Rows from block 6 of the text decoder, named by matrix and row number. Rows with one number belong to one attention dimension. Each number is 128 + 32 x the weight over its row's rms, rounded and kept within 0 to 255. All counts start at 0. Numbers have three digits each. After the name is the row's rms in percent of the matrix's.
# q: cross-attention query (decoder.blocks.6.cross_attn.q.weight, 256x256), inputs 128-191
# k: cross-attention key (decoder.blocks.6.cross_attn.k.weight, 256x320), inputs 160-239
q.96 088:108098152149180103211122080111102134129117052123103119166166081159165100148074112076105085083079121165131132127098147127082145086149090112150076200133163136131132176119137056130131068159148143
q.97 089:113158114109103140116117147135159123102121208133066121151195168109085080128111107149041158113152100113082145209154087120060121154150137087123135136138138173088161071138062171127103165101068127
q.98 105:087120149154121186188132181122079183119118124156096092157160099147161089095137136064091102127178132124127123099160177144128187085070096077168092130106139140170107075131123070148177111097164150
q.99 094:130180114179169157071085146161102120090138119079095077165108135120107091134159092161141152148099076117098087109144121083052087099099108115134133112114110129149124111093156165109108136089122157
q.100 104:163099054153088158118113136127115128135108148162117094171130129113084162163184134143162161128115119141135109147130139089159082143143176105137106146093131136132174108114143140111085144151072100
q.101 107:121105151154133135130105149134096167142081070131160121164161125136131154124149166109142168084158167124122107059129148136173129157114113125095103161087099182103138126145116130151143162159180142
q.102 093:148146169111104186115104116122076143126128208137133070154180102133050116120132118147116147118142130111118100139128169064094152176140196126121077176090160191125165088125178167104141123116155160
q.103 115:143112140143160140110158104125113140134085097060124107115098121158137100142175133134210124087116110119159073118117126125147068105154090130081143152099114142107138160068192127105148105118150130
q.104 113:197111088136135146127143150105137141135086150130158141082102149134146156184147063181193103184100153117184080193163137140161126139143178146153131108178162136121105150103129166118112159171108114
q.105 113:123165154101123106132130149105169049087209157119113172127135131143108165163098105089098098194118179148121100151104110148102142112118166170130144119140109139160082123155088117142112134128139099
q.106 109:137139127070124098131197159120125130123156127122078167081128159123173100140124064175113107168144160125150138137164116153127127111092060194155117126157177100113104102109117085112167135076125205
q.107 089:113107124105100123103124115103102140123176198131118140119162146142098119123100153125184157164111167109133088200149114150094128162120159125115136118145131183098146099115141118133112109159080160
q.108 098:166111130117137128157094143116115163123141130123174125116110125120094169114139093173142097116098162075172097138114126095172134207127189113168133099143144114060163123183115179138159137144102142
q.109 086:104168183104116134125111082102151162102115066110065132150106153128215126137108106149100143122129131186105160122130146175144173087117102165131167120141136129114095106100161095118160131089131137
q.110 086:165121099123159067099136127112090102069134144170161163119153087100084158133148139163154107130118169129160102202082093124093063136140143173181108126077150131018153135107101129088082193106103118
q.111 089:102131116134105189128103096185168071114167174091092115170161144102093085155192167146071132116102139121107150176141147124075119153132146179148124112146174121080097086135110086092119104093128127
q.112 093:168147121132147134134169151102132116134085091119069134136060098159157140162072120172169120189120191138160117091106094177130135104126088094154221085150082103132106122089157131113201154129177115
q.113 089:139097104170113129124109126127154138139072111151139122159165123087118165091189147096132197062110091118098100092140152158105117108109158124083065140075158165124132112129088206146137166170138137
q.114 081:171160119116149092067147123175119149149101147180117115100173110122184107155127158123132207132154079157139113173164080178114123137100069114161127154117196102093097074101101123095163112077151104
q.115 089:125094151114104145141073062148129180147106127145154149112154111126074225137050198086138109091112111131169136088111135134200130124150143132121121141138083152096186173172146207103079150157161072
q.116 091:142134157146137143122184105124113060115170096078133132115119130156116119174170096211174187162108164080160127132170088117100074093163099154150132122095191141081141151042148079078144135146101150
q.117 091:055196105132097162148115133143094138096116153111097073138132114135117062153126089171092190132147143141110134186144192141074185111146107149192143117080174097121150124121148105104145134086141153
q.118 096:115129120152123136138114131196134129147071171139113126122111105124183076179155119182123196169091129146098125101184140111077114148149094152135129148095107147135116074131092131099111119117118094
q.119 097:164134202113110122187128153098140105068160092100151167130148125150154088102095119129104060118181121125143129072131116118145140130092128109140123130118138153134098157161110069122122095131111153
q.120 093:122149125129109188129076105165119118097136178133118065172145143103078116146161081182082160128117082069099119208137109093131112133114174116157129119121137142082115077141144122102130156124071163
q.121 092:137074097149153143165055112143115121169071178142155107140120144090103134020116157080110138132165093123098123116133131067149080160140165085154093152103127160163147164128112101133095125143149099
q.122 086:139153136087140083064125082165111151132116109139098122141122168125137132139088113154126104121152146135210117109120150136178110177131055123132197141153135114169080107083098151146103155136185099
q.123 104:121169101130174146095123150192129133121107113127105164093108103098125133140179111170153160095164139098147113174125095079098108159094156097175186119111152094041157116053130163126131177083132188
q.124 088:111144127135105140156228131128169123106126114087090143120081111081185163148106112133136154121147173153110126071152134163150131090154040121112141105156084123205113122112155144123126120141118109
q.125 100:138129133074152126151080149119127182162122176155109112140153122123153127062140189091116102111235098144145148099175155131125181156147076133112044125110067132097117114146093133126129148119148119
q.126 103:147104120133137201174073084117149125176115149132128086135149138133175132117153101174125129129133113137094107120138144081168120134154118102125153143153102133160141136187158152104125093131177137
q.127 090:114191097129138085068162146121123132069108074101125171113137172164150124136104119120193120129139158137173141090119090168134184139105130118138224128135126054172173170111128127104157128080119139
q.128 094:119139092096102120135137119107145100172170144157170182076123131143199131082130130150120143143120139156143197171077082168065143122144156136127115107123087121080139163115113133150147203167090088
q.129 106:187095131123135058052116132081122094123122166167168108121133117105134187151071151070170107110105150142156166131150121118163106099151106147124095145112191147125184132177137085146085108143156126
q.130 100:097121142141181140148105173162098157158140169153160157157125097133172098121142155102120167113135110154064109156131193106104151119105148134050104163133051134068102114131122185083138096146146112
q.131 106:119154156112105145124065121166138128108132090091106116113131170125063129126159085133116103090139154140136137141099112152114094062118159135136242108104119124180146140166118119142088157126100168
q.132 089:105136101165040147132062100103127191096138180102137120125165093136117138171222092138118166168147147114081077133138181169077125122094090120140124172077134130165123113104115091133143148135121068
q.133 102:130097081136163063091137125152124074150149116152162152112126114110108129094129167114129142103120149145134158169101135132146151105119134185104093130116133136064126157114085155138123160160093097
q.134 108:089168164109133139152134154127148124106108107089129143127089164136116132109145141137168102148122174158137097064097142154114132150130124105141225082107073137090097134091117110135179117114171107
q.135 094:148148117149141145133097101097127100126067136093074061164147163048052194148215064146153149147122079106131126088099086131120101090128131106142166118098181107191150110105183094132100138096086170
q.136 086:140148095151109162104180134088134118200166171146148103059144109153230103127150149167115120192137164100122148121126163133111121095145147124133087123069117141112084081077080167183109124139081084
q.137 105:103083101138121134100169112151145118127138169100103165102114150085092125103139103078051138110123105115105172125127072141116112152101143150165104166136148140131170149184079099152127169161069124
q.138 093:099110102125087065103125075118098135141141174170170168119105142125140099151134150077175101075064164134061141131148101106175117163116175178129057109091146137114166094096078128075145092149097118
q.139 098:103072098118116104134137117104176117140127115149142131100147099145146121134076142104114121155116052108123164181124104097160114140187111105078088136115119122128142140144115151087115119152195193
q.140 092:138099154175166087130191088106108142098162155080125125096113157132076141156121143108157071097093108108150094149108115114163107190168146188134030129174130123104114174130153097093148119096167111
q.141 099:142123107129189087124165097138095171122124109147107099108088114157115129146133157125158100103118115126108111137158171114183170126137072132137073162113166122121146150089194127105124110087180137
q.142 104:086165075178153098128179102100195137148131166155159122121128120157135101129172163167114162125089089119130167128094126125160113137128080152069126133164098123119091122114094154116146113103168109
q.143 122:139127131131113167132113126137115098079137134085089133107193154087108114172128068096111156153153108109098114137136094129096086101155140154165140102101137133162128122163123089145085137136079103
q.144 090:133159134087076137086085106174143124160117103115104133126205076107133160195157122131116178108157121065109154173139134144118110092194109132158084177121137121144141122129120174129087133121134154
q.145 090:165142136081146087113149172110163095108161104082146122198089229110122145127120137103124106143120134140162090113123136133140170147159160168194118078115139130121195113125148066146132135148094150
q.146 097:204137134117142145070151108134133106123142101126179071152103121123141163138156121154165083093170154129175150122081145153150150132097131100153126159146157110118151104131170089165119184107163145
q.147 101:063122138079136136130087106172140142092180145107127097162163137088032136100125133108118121087141118162106093158148086089140130149172172115105122169079156088130171118130120115101065115134103194
q.148 106:129142216120114172153066160133121132118123104121112081205166146094132126210142134125162122162093137159103083107115183125142133129136128125128158107138130132173121097159104106165137085133126203
q.149 100:135164103185141187117110141147115145144109159127138089097098101159183162153132149127107125123098088121169110117140205131068133111094082083118174150077170150152120066139118167140155167106119099
q.150 100:204115103095118154102147135136123123158112130174174179093080144136177222132129144183074111118190162137155127147174068175125123089114133100113118102078102114095166130088138128117091176158098095
q.151 097:162152092120139150076091072132178078136124053088119126086123126092125140116103109120132127163160153147137130123175078163105093074114115107152174102151095163153183141139120111089106195138083156
q.152 108:114061167142157047160168118152111085093123133157194133123143126135137153089112144105115157108060091157103174152122065083160136154144146194099051140118151127118128138123114122131154100177087148
q.153 105:201119136110169109107114172095065098152131137197163153148112113143131203148107151145159142076113137155135126174140145102144170116130119192111094069121208113150130126159145120166126109152198187
q.154 093:147161113176126162092163153080106180140117143102121049140124132113188078147151082135109144202110111071128134109097189094104118147150109130123108199131173100164096085108133141115116116108124048
q.155 093:152085156114133099088085131150065119090136152161083127142156102170167137157133141080174107084151103163144137133125155126189126111131114109152087146158153125150162115138136065192151074124170151
q.156 102:166102153126143145124100181110158145129126086124142149106113187155104110102079135170136115112134169186186075116098106098118126159111139120139200118156091114085113170120162106143126162134207122
q.157 090:185135136102131166139124171108062135214119175128204142163100110144244176189205165126159125126122130124139152100099167151127130056112054147134166113135158170100084092125058151139153165149134099
q.158 094:117145146103135139092067147131148093140083123100065137133143158169140143147127083184124150189173141115169107104159124154087113138090132053172194112097098105146132116132154132136158131089101110
q.159 107:130055070129149120100164119122125095091100121089085065169081143135136115142100067141108106122123107139152154153120146097163140136118123079142124148166091149152102187126191123111096107123163131
q.160 097:153148125164077205131086179119140196136089145135127154126134085160159115160104117133113123176158136136117099060123236146137137115104092073154145111136094130170113130104156106145122115091110079
q.161 097:163114127116156099120133117150078114093107140149138085107084153133108173143129133076162070132145162161160080110120116137142121118124106122151141179105157120147159109172169086162086120155145163
q.162 106:094132139105104112149121190119107155171140097132156158114137171143070177116143176135152050100152202187142112113160146182112149108097117118180115076151124126074159141083118091146119162135168119
q.163 101:169104131121080193123087131137127132113112155038102071106110140136138137144101097168125144177140147132141095109115149146100125125126125062157229099136072118120148105112162117151136118087135095
q.164 102:148169178115100121146154184100160125089150116102115140097076158162150134131111113143113058209127138141172093141097119127117132121138142139136175070157105078116104153092111112155153115145164105
q.165 117:088135136133105150169092138096178168148145072117143145138085126128130075151104096176148125106129142138152139100123150128086160157124138109137195119188118141093065140128118162099158104070155169
q.166 105:111127120049150063067117133210128115136160123120197148101145142114066186149117095096124117079148139139118164166142039116120132076153160134144142104128117133142147128171110076119090161149119163
q.167 109:154067108138135175139193112113136157149105128141114041145126123120134127155125110140131146103100111111137148152123171107174138165146126110128075141159153091190139120095198123096111176110199141
q.168 093:106164125137111186149116148080110160162135113153167173082065138213185171139100164125141142184132160129139124088137155195132109128152108098079092126133122115082063121121061145161147089155114086
q.169 106:130148088137104143127085115171135175078137098106099067122160070118098080110154081150104167136144098079086117165119124112081118188101120070113104166129130117157153077162178109067128123090121136
q.170 099:180115095127151093100154111132125080097125156112135134096147156097099209091126096090092147140151109101135124174187116151137092114109149154114112134058224173166175136144125117063067183178084083
q.171 101:052196168190142113162130122119177131139126139067147156105134091135145084153167114134115175167157104133112128095134130139125124162128124085076155152157085103120088096094043164095145145105149118
q.172 106:112078127125118146106135163172126140107079127154159099144081092159144102114096146097233123094114147141150137150133151105160155206151084128119034165148142116109137168155150132095128118087158130
q.173 088:129127115090179094065142102124106123143098181169121156131159087134128178119130163065124164094131119128109169139159091141163150133178106156126013100131204139108120095147085077168129116152135095
q.174 090:109123121155179066151108088189133148153138176146139107165139112101086106081167148134117166083141075108082143148150145150137146127116132121072046128117166119114175118167084096123120091138121117
q.175 095:128163139159160122105129137157144124155139076154111133134153151168145123173148164149122121139118145138092071133128139082139163090136079122067134133149141148086058177142127140139170075124193138
q.176 104:128117164125123149123164127113117125167158154170162119081086105207200091152095161105171125114101132153132134159164136144163114145200093115096020106164160106122063142114122106140118089119199088
q.177 099:130162169113117153156097161133124124107163120120093121119144158143157106175120097135120113162142105125120075145092172029110114083102114106117188117132138120201146102131150105116185086082156158
q.178 103:120116134138142145112164127128105149113153121128128115117129171146143129133071101095110105163158162208160147132123150115154126109077104074173113138135122145120130173144174136136157095110117138
q.179 097:114134161143090103124120168146153110128135086158117217123097132116095134106084135118137102084187152149113168151153065120118168147101165142095159055126132148081163152143097121122140137143113152
q.180 098:095089122087109126131115175115124165135122178196136177137111118133187162144084118057129135109125168124100129138140140149132129188107088129136061094168117144036140165159122130143115168155148118
q.181 104:128130117128113152128136143107121155100082143135133091110108147126135113174140101137130087161125182155165137134111175175101157105094092049158125140126101091114109143132160151150145159147186114
q.182 092:103137113125151125107135133153162127142137169165137199076168073146101144163122176106192134080105121154121117072153112127185179124148119164107072108130207156067123138164125095113142084125166129
q.183 108:146073115066136115126133140112144131074174127123129146140122148119138125146101077100086149163154079140111107131138103064112117079149168158098128085160144154211130176189138067139153122136087156
q.184 117:173119102139112171127151111088160128130073102126141100139111134153142166108100092131178100096115150105151134101120142149098119189150137086175122167127128111131138155100145101131118155098118093
k.96 085:092154118111080141205148100117120213160103115087138084087097122109086098161173168085154198108075126107148143126143188107141109103162155114147110189075090065150163135129149195122104150148140095096142049162179157137165153111079139116113132132
k.97 088:142074123144130172096148144093150097104097141112046147161151094118185139099117152102168081137137118151126100104148127163118118158152136092174110083246198172106163059100102109174135145125079126108155159117061144124069115154107112122117142074
k.98 107:208097117114092151145151115119135191142122104101154133102107193170150090139117151188159149154116099125151172153043128157160111192157140111134126121146160165126117173100144138107139142145160124118081103107090150108108074154069058147118115161
k.99 091:117097139112151147175101102083142150181126097132107166113189156130181121109121146127134133110150078141140093133105144128117069094125159046160146107191175162094132093105149118148162147159159120155075167093076101074116088150140119165130141092
k.100 100:133092149097134113087140138068154126190127131156100142133136101131084137125129113148074118149169102106142087088133136168140124122069110117141161114184134162028146152147120041100170119170098123153108197149118121110120117110146073166149081070
k.101 108:150101135099142116127112097104165138151059135137167104105102156179084123159130080161119176077071106133122133119111173153157080146052108087117154152173088117127138232112120121095129124089155083069122187157097165118188159147163134115161101164
k.102 090:114068112087105109113175134115203134120138134171119167217178130152080090122143124158092114113118058113134141118118138136153097099117085113149175080129152134032132127101083071148129129166084148117119213135140148138156089165135059115147142088
k.103 120:094162151105119071151161113107151195125123171123116081100062134150117129111102109089119148138114126125188163161167141137092102113124160144108090189129122074116098187166162117118151103087137101137086156185131116174150143090177150089145108081
k.104 110:051132181117098098129108144197110116120190193132146113121104086141058161124125146117105117119181165106134150194173118104079154124059145164139123124076106119122133126177070066117105092125101137136089129143166094126149134060157164094158117119
k.105 110:140154139143140133141097133162116074112188120114111169116158089073108153135136135078156115138154172141120127125111087072132161147171147134127169117055117138229128079133150158129077139117128194195148038092168101122123118120097141102145077188
k.106 099:103140151165147155182136092135061132141140091094112124090128148096153119110096115096204116153140196142122124162083078095075164169176169136153115091110139131165132081150158174111104129076144066101150076136124109095140106117089133170063084134
k.107 083:073117074139116095107117118137106039146148117182068190144119111103073113076147114075090115137165122107115157083145168156126114124130163155107164145090121099109112120144165059180161142117149125140189134105149169158127110141121110125122088120
k.108 089:097138133154126077083165129129181135134140168158138161175111108187015146154156085109040136134142118088148171122103109195148115099058107153104118131126086146080154115152127083092114114155127088143111138117159171159162160145135136137166123181
k.109 088:145102141120131136204149102146124158112097114105155121060147187130153093120075128111195196122152159176169111160097169172111100136091158098165141136099171116147104132133129173120126086076153065142120065098102165113124147164080139144139128139
k.110 087:109158108127175148113118170078184112148132073089119099157146106115100143111164130095081117154147134096100131123147110184058140099097138130127156103220127094075119082191115117171175137142128094111086150190116131125129135076158158111108147074
k.111 092:138122059142134160145097157129138147141114085115101177150177183113159106103109130107200116130143099183146088105136149140076148106168139083115115102216200119081128108140139102119169093149084047147109149126069105146114113147097131135098144072
k.112 100:129135194150121131152182106181095168095131107100158100060142182124115136153121113097137172097170180167140164200083126084108108136097158127095093185130123104195125153145140170114126109111130128121077045151156096175111180135138178090148106103
k.113 090:114112098118141112125098159096171139139099186147141120164131109153140156110160147180079128067163079149142115118086137177124103130121109071101144109206118122009152145105127114135160132152153138107141227151081136112153136135115131099101123114
k.114 080:143094075124098154157139127080127134107101095136118162100104178093165136112073127154211153125184102121169118069084121102147061118176153131109169095133090124138105147104093164132123124141118106117126119129050097105093103123149145135082172084
k.115 084:139168111104094116061116173146197191157121197189120134149122113129081201112165110125054146089107104103131176075191149107184094121046101090115089131145065136132134160152094137121104142101114125097152151130151148128170173131163133153178146123
k.116 090:058137112122150077165125092144124169163130128104057051149138040140162155106116121085144112150181149113148088149131133162055143108075197120125135121092149113158119100237164098134159094137071077153125161196103132138115130145082188111116053092
k.117 093:144082061107125131141110111098119173173080084116083131183142173123178093108118155113160032131164103185139086128069101121091113147112140104181150140202179102074107120128157114144152108126131119140150155145080139061116067153088117131112148133
k.118 097:100138077120130147131086070133117191147123101106084131178161157134213076141072144154192114123134084133161087147090161160074140158140139079127132107176186128097132164158117111112134106171150121112106169133087139129121077138153107159130133101
k.119 102:140113166148145123144121132148092077140182131146155144063149125121101135161154109141082157156087186086116148094090117136161166117145175157149111114059106162146153085063176185134106137119141218113169074118180105110113131140127114120133123174
k.120 095:127084120125136129089143163093146132163093140145094122185166148174153107110124154119109140168128053134148114120158148143121133108121102127135141101189174117069179115122110070144166108160088091109112227098075112118176098126113087148136145094
k.121 091:153125104120128172069134144113176127084153150148127152172122123151077132110122145186101145143098081110116166073127169188187101102133081078136161119138151166097117108072090105136152120170105174104161198084113152143122100160136076179100193157
k.122 088:123150173152128105150164166138080173138077109088143114039133157162132149118074143073152121086100206165168169190123143098131113102142129168089093102036154126231095142185103179093097115075145097114087075153172119148133174103153175107124089143
k.123 104:183121148119138179097192139107109172093093132156125155143131201186155149105114111111144105166104102171068177168120073122144076096103133096151134106183153177038122113086099160123191126096110110088104159132130119182152119136146133114131131115
k.124 089:148138112165125119224114078139096139103084113078177100070099153138154108096108121081161154068129163153164114137132121089153099194146168145118102126104163099173126135126136116137118149067148100157101055156103095121077145087140166143112081118
k.125 099:221097111116113178049146125104090178117144126136164130137141169119149141153096120191130108128061158155099142148146053160171125117149112090170150083155111165132132156056049172115094137154152150116145171072064125121100110192069117163122199172
k.126 103:208097153079085109123175127140133205154106177136130137126089153182092130147153152200118141088105059106165168176142121094152110140059106118141107124113119158076111147101130105135108085114132120097111152155123157125140092134120117173173165163
k.127 096:125143158120147142170128077177100121099144053103143097049116119115186149139106141078170111131149198133111174209147129091145141125152147171112105170100108123191120112139180172128116135100157144150105058135171110179115187115126144084118101168
k.128 092:140084115110099160097130181108104166095163118074083168159140065149141104108066141122135103165138073081122076131089110146112119136195150178121136123138123115151134107167081114145140112133060098094146109105073101102115093175087148127091101164
k.129 097:139116121165084089147122123114160090140095157115147089119124128118087127132182118123106145123112120167137124106121138139127129138092072178139176081093098078157149136144146112110131167129199153099132125232168182114149118121135130117121073141
k.130 094:062168175162152140152140109125145156071118115097143144124115109116154144098146100143143104156108109149116164083148148119110145111193137084130155137167122135162139072079217137172126135154100100155180149130115083124131080127118169172099149080
k.131 105:156126118078147139097147150184093126096141121146088157127229164139135132062161134125137112165108130158093141137066096049157138091142111171142164092135173154132130123082153154173131106111102140139125088050149095158164125151174146147122122128
k.132 084:185134149104171149096112116153120132130135176173126165183100139095104154112105159161110137061156174129090196190104088113119101167142147103087122066145113142127170139161101089112087117080099122174129172071115181097087084131103125142137210094
k.133 102:182116072108059187071150168093154123130098088068139149133141106032160077123135144188147090088094171078133162161087113146072129086114102119116144097115119145126118088170101109137103177149082131086163176085072165069102139171114137117086055151
k.134 108:175148149096144180142141079156138155134080133099144162149142112141111129069092109117095115135121120161111167140142126131116131160151165151156111151188091141102146131112157169109161134130142137132143114070110133135108110167132141087132171147
k.135 094:164151133144143180088107181132098120146169116150142108111157088129149103129147123134146134079128137147089180165101109160177088112116145155125126128099156134107107143143114108130069109123117159155041099084144160085124075095138062145137119139
k.136 084:092112147087144158124102148146105097129156090137114147207142067165154144117110084123111119133143129085149139078169108119095132176146177141129082102162115101173145145123109134122124073160132179182117161157090141136141092134106182151101140126
k.137 104:180129078154094132136190112160182083144124119176115165140211132097070056108151154146129104172114097074091138114117071128141103103108074175138163083144107170171131118104140134156063150148135140073139117083100152098118117174111077131099139132
k.138 098:171158152166131144142113103126151080113121097161128126145116130066115132122139141130150159096136151085109188162100079166149136149106103133075143105099108146142186144174107113169070166173091143095132125146089177070097155139058090129131036180
k.139 095:069101130113099135120096159137129155099096132115140088125099114106181139164119107115173068154156114118072077054115194134095122121137129100142143122082119103111133121105083144119171092146109089097166163182168079165085151115092179160105092069
k.140 085:125116125149134110121136135119148136154077127179111089097115119128043117156167131131160171072144140128156111137138136189084121124085080065103113151115141142084124176113125107115070149146100123131131108167105161115199166079161156161107081133
k.141 098:071117194094110136194083119075111142100126121132128078097007168144115140167132096112138119086170193129163139126136153144130136142052123093143107121121117076125165191143122113124101133169200144102101139224134131149089111078186107179166095101
k.142 102:121088116093111155120098147105153207112141119100146073158058096105168130110065096168137104102131095147138090143138158122062110158148163097146169096178144074068092133126071133088125136123087103124096179132124107121078144112076140170121137093
k.143 123:180180121109096158104160144161160107130134145104109155155231159080142111118155173133100139156138106095083176080088099093154131112129073181113153134132147166181119101122134119168098122133115184140195135049133112122129082166101151102083139159
k.144 090:137140136150163164108129133150106134075166072140080176126185097085195139149170115147146122119153126110130105144115089123144122155103164108104138075089140134186156145149061018176126138135130149144142130097136121120060116089151086172114163121
k.145 088:134157098174148100170189122157133095135115144114113093101110129130099143121183142131132187156133123119148168157113179140138119140056095157158119116132131141128109131075167172161109131131145084118139051140191175170198156168149125083147070159
k.146 096:102114129100145125147100109104112113137180145156165063127018111158141151132141082133108153138152160123178129181147154093152086146067141092128092120122151111095113143180089091105137173134120114096120116190139150140112119081138115135174106125
k.147 099:174150146143152143142146104119145075104126129153082161130143130073152094151201196126124154140128133102066115131065112133138153140106089153140124115137138179129139139124141154178095181140136170092141145078181177119120105149105152148091121162
k.148 105:114162170136138116119136093167122089083152142145110160113191177117131168112167077154117142148130084155043140075106127079138131122144122151146092127167141141169064149077176164098150129123199164160159126161157120175135102136139131125093168124
k.149 097:075101153095169120115093142125117115093169111189166125163098074163164175090102078121123110108122113143146087160170096127185095152113160118110095093151117109131138156197108103135110114141127152184094133155126103122109107098144147149188197108
k.150 090:108091075176129130100184112144094070116169115145136117114195109133110099129132185113144096194116144102132123130152108137117120107166172153115186132158116162149176104190144130145137135139131133142115161122144141106144130138159119115102147156
k.151 094:197095120097115113118160162190079178166194108187087154138158154160146113112104173108089066151128128150110144115140086123100076149166142135159137152168163120126175079149095131163144071156094140131124119071130091125169121100157102124166133118
k.152 104:180169102131091159175135140075175113141102145126137151112157094048122079154129164181151184121127111108105159120127192130093187106084084135108153104108102126138104095110117133142054142137163130075144142154106159094158141203099112090107041142
k.153 099:090189099147097086146069085093150122090171105114124081079110179125093147152136100155115130172100113176139094081108179106160155121114064136137166130084122100162148106098120129107106140164225108125180158228133113166138125114123139115082069146
k.154 090:107155192069084130128120132137106148106169171178121118167127127173093127154075119133083107103176098147145106124165119134134110156129139068120102126134185130112137166171090111132093124120098134181077162161128096128101107091117145153163172134
k.155 090:150148148114110074164117065124151060155134167100123073087148183132075077095169151140131186111112129121177129099121118102171100109093072120119163134115089094156140154108184099139129138135199167088132157176133170129143119152133089164106123187
k.156 104:064135100159137100162088144130120134151057114132122103086061143198123099155078103056112131173144130170157076144150179119181148139167159113179086135130130103100106133117193180095197120113102075140142075191129140158166160128181154135163157109
k.157 086:089118072096089128130115140099152147098126125130209103159154123160162184062118099173133117132148093132118111078151163099091161180126109127161176163165118087151123119133088130091170109147112155160187162176101113135077054127089141119114140157
k.158 093:143100091110136114135136141144114143109152127136126171154172106160172126067131131084127116143141114138145096114153144120158106144196148155151115153137142140144158094086188116158197096164109153194137129075132029121146156138161139058134211126
k.159 113:104169152157129113178136133124113184149166175135094079073027117161114101158093099096123136125123114191129094131107188135142092127090104122108142168130135138089073111126100083123117079140103095115075127188143097195176186060167117134138117102
k.160 095:097124104142160099115094112190160124125132165121118146144145088189105131137110067140137101137145113122130127091142098103175092126164186129179123127155150146136145141131142148145172109120138165212112095116097075187142105099150156146149234135
k.161 096:164148147129126076164140075154111085132136156115138117082123143144043138129138150106102133114132135132181162136134119119199103146054082128109141106134144102135130149099198130114093136100174147061126089155166144148166118109159119131129137169
k.162 106:144133128131186114123143113168090080111082139141125158094173122162113151132157129076103128184091151124178165153158113132120110137161158130178114107145103147154134130138154135132147139129103112119181096112099148113135174161133153140148181164
k.163 099:122117158132144103087123123149126148119203150165137150147112112245128135102116131084133091155120130134127111163139125098193051166122191144154115176137194142106137157157152135110112090138166130186092078154164074210176097101228120166145196078
k.164 101:112157101116135150124130151124082140138121150126108112143162130130077116138091110113101096215142104175133109095158178140132149152202173162176148139176117119122108107077188156070169115123172131145180116121139046200156156112119153063102150153
k.165 109:053126152130121120108102151125094174101147141141137116121107111254169149108084091110155109164107124185121118107173199132120146152154178117160078135154153113115086129092125179102189075095091084153136082119132062149131149087140141108132171087
k.166 104:200119092111133156144173125159128081106128119138119154100205160064108112142170144116127144125113144080116174146063083125127182110157101175114135096128140184147134100119129115184094146134120142089185123092141178085128142169136087138084063155
k.167 111:092147161133154103115104115105140120105137143129127092100036092171123152142097080089132165080128164164170088132130166121109049151057129112121107092113148135119124187164088095130165129086169101113093142174166132171160137047137106163170136102
k.168 092:073133142095127111154097112151201130129105149108111087162144152162087144132100079142104161119142119130123137074179143145102126135141170136169121145133084112121123163131195126082142078144140176129190135121150136143116080117127134136101148144
k.169 100:111110172101165146086112134183105134075167109186113174088117167152163105133120124142142097130140119108140138168150100104118101184090132120121138140120194189117151160136123141137088125129127128166091144104135090118084108088154075159171161112
k.170 101:177129106138114152113127165085112111163118133150126151136107121079144091197129180092122173104114153042125151147089078155093123102074100170106149109129118129101124116154081091141077160113103109091098122132116143096144179171129092122142089148
k.171 097:130123106112121155096108147111130166114123061135084137133112112110242122098093099146123130101155132161081119153176098145095125121142166113108096130161161098082137100154110129081163087107062072156105125114075069096067117123096112160055162081
k.172 104:083123147133145074162116089131143105096115178131156081053063156153104129138151122106116140099165123208162112118113129085151140155069109113159086123116154097145111160120127112114112147133152134120120118185160104150172136038138135148154115158
k.173 089:167139085158120105121130130131166125119043129165136166148163124046087088164187152183159145130113134048138133151132102169127178080109108134065151076101108123184142135150119068127056152159173142095193155133103176039114129104072122158150134154
k.174 092:199134133136133199093132138121163116143110100116140139113123175083152142151148145142179103071079165098141145117126109095102110116101096126091142063132104167138107103114064142113050211171122168131112153160077176075083114151108086142123114145
k.175 091:081077133112134162147096117159145222098095104116133103101070176145169137081115064143136126139139100180084116065116189149096178126145130104144083160090095074120126184102151159090173122074124106143129104160139090169132154139126158137100154092
k.176 103:158129108125053060146094094098151147138100117097134079113059118116066114159102141121125100107160111110176102113167133137109141165088112128143120102121101089098136181146102094137113090144147125107163170163137158109112095106123132138162111152
k.177 100:070143190104116126155122131164138154107137127125113140156144176183156153145110137152138090179104099207135125074110141102179135109169170130198142192160178119133065104083153163108192119097144113203168117107160081195179103138161140132112149078
k.178 106:113149122137116100162146085140136114137156216124112112082118155174091085125105153108087136165150076204187125163106142098146094152086134137175118142139121155098117174077172142144156082127157113101131117141148103151185133105163134103178142135
k.179 096:103154038131149138138162123104125116179073143099086173092183133161122116116156188097126110166111118097121111136127132167123162127159123110113112138111074131135131092062174158142140118111120112064152109114123156096171134162166084068128075119
k.180 095:057156100149150018157181090109118084083070138135088146121173084141071116145105175086137157134129109164157093115162105112139132172146112083164125142130124088128170132099106157154158109132117099097199098141135139070224131114116113137106195196
k.181 102:105126164110155099132148088136102102109158175137138106116102184199094140087099096075122124136117108156206139087148134089143083158105132123181112163180146126132114176124194141122145085103159154156124106162137110192177143090170198138128214145
k.182 090:145080092103130126135137115129160149140069143108149130099157100046100130182171221155132140132097194107114149138126102151117192135098136095084094079032105080155147167149114083168116154145150158082190130123111171028110105118099095144106122170
k.183 108:139163093151065117155180162145143142134114121102086132134185148126116109151094125136152130158148059182068128054096178106133147085162095159135178160148109152133099081050175128154159108145133128073171121120171091174153113202100147073061089150
k.184 116:131094144131159119106115105120100132143128156159122072110055088174087103142098121089071140112152140129182106195161145130169070140067135098151107126119163063090157162199097076109104084107112120123044105179145135085161149073173122131172136124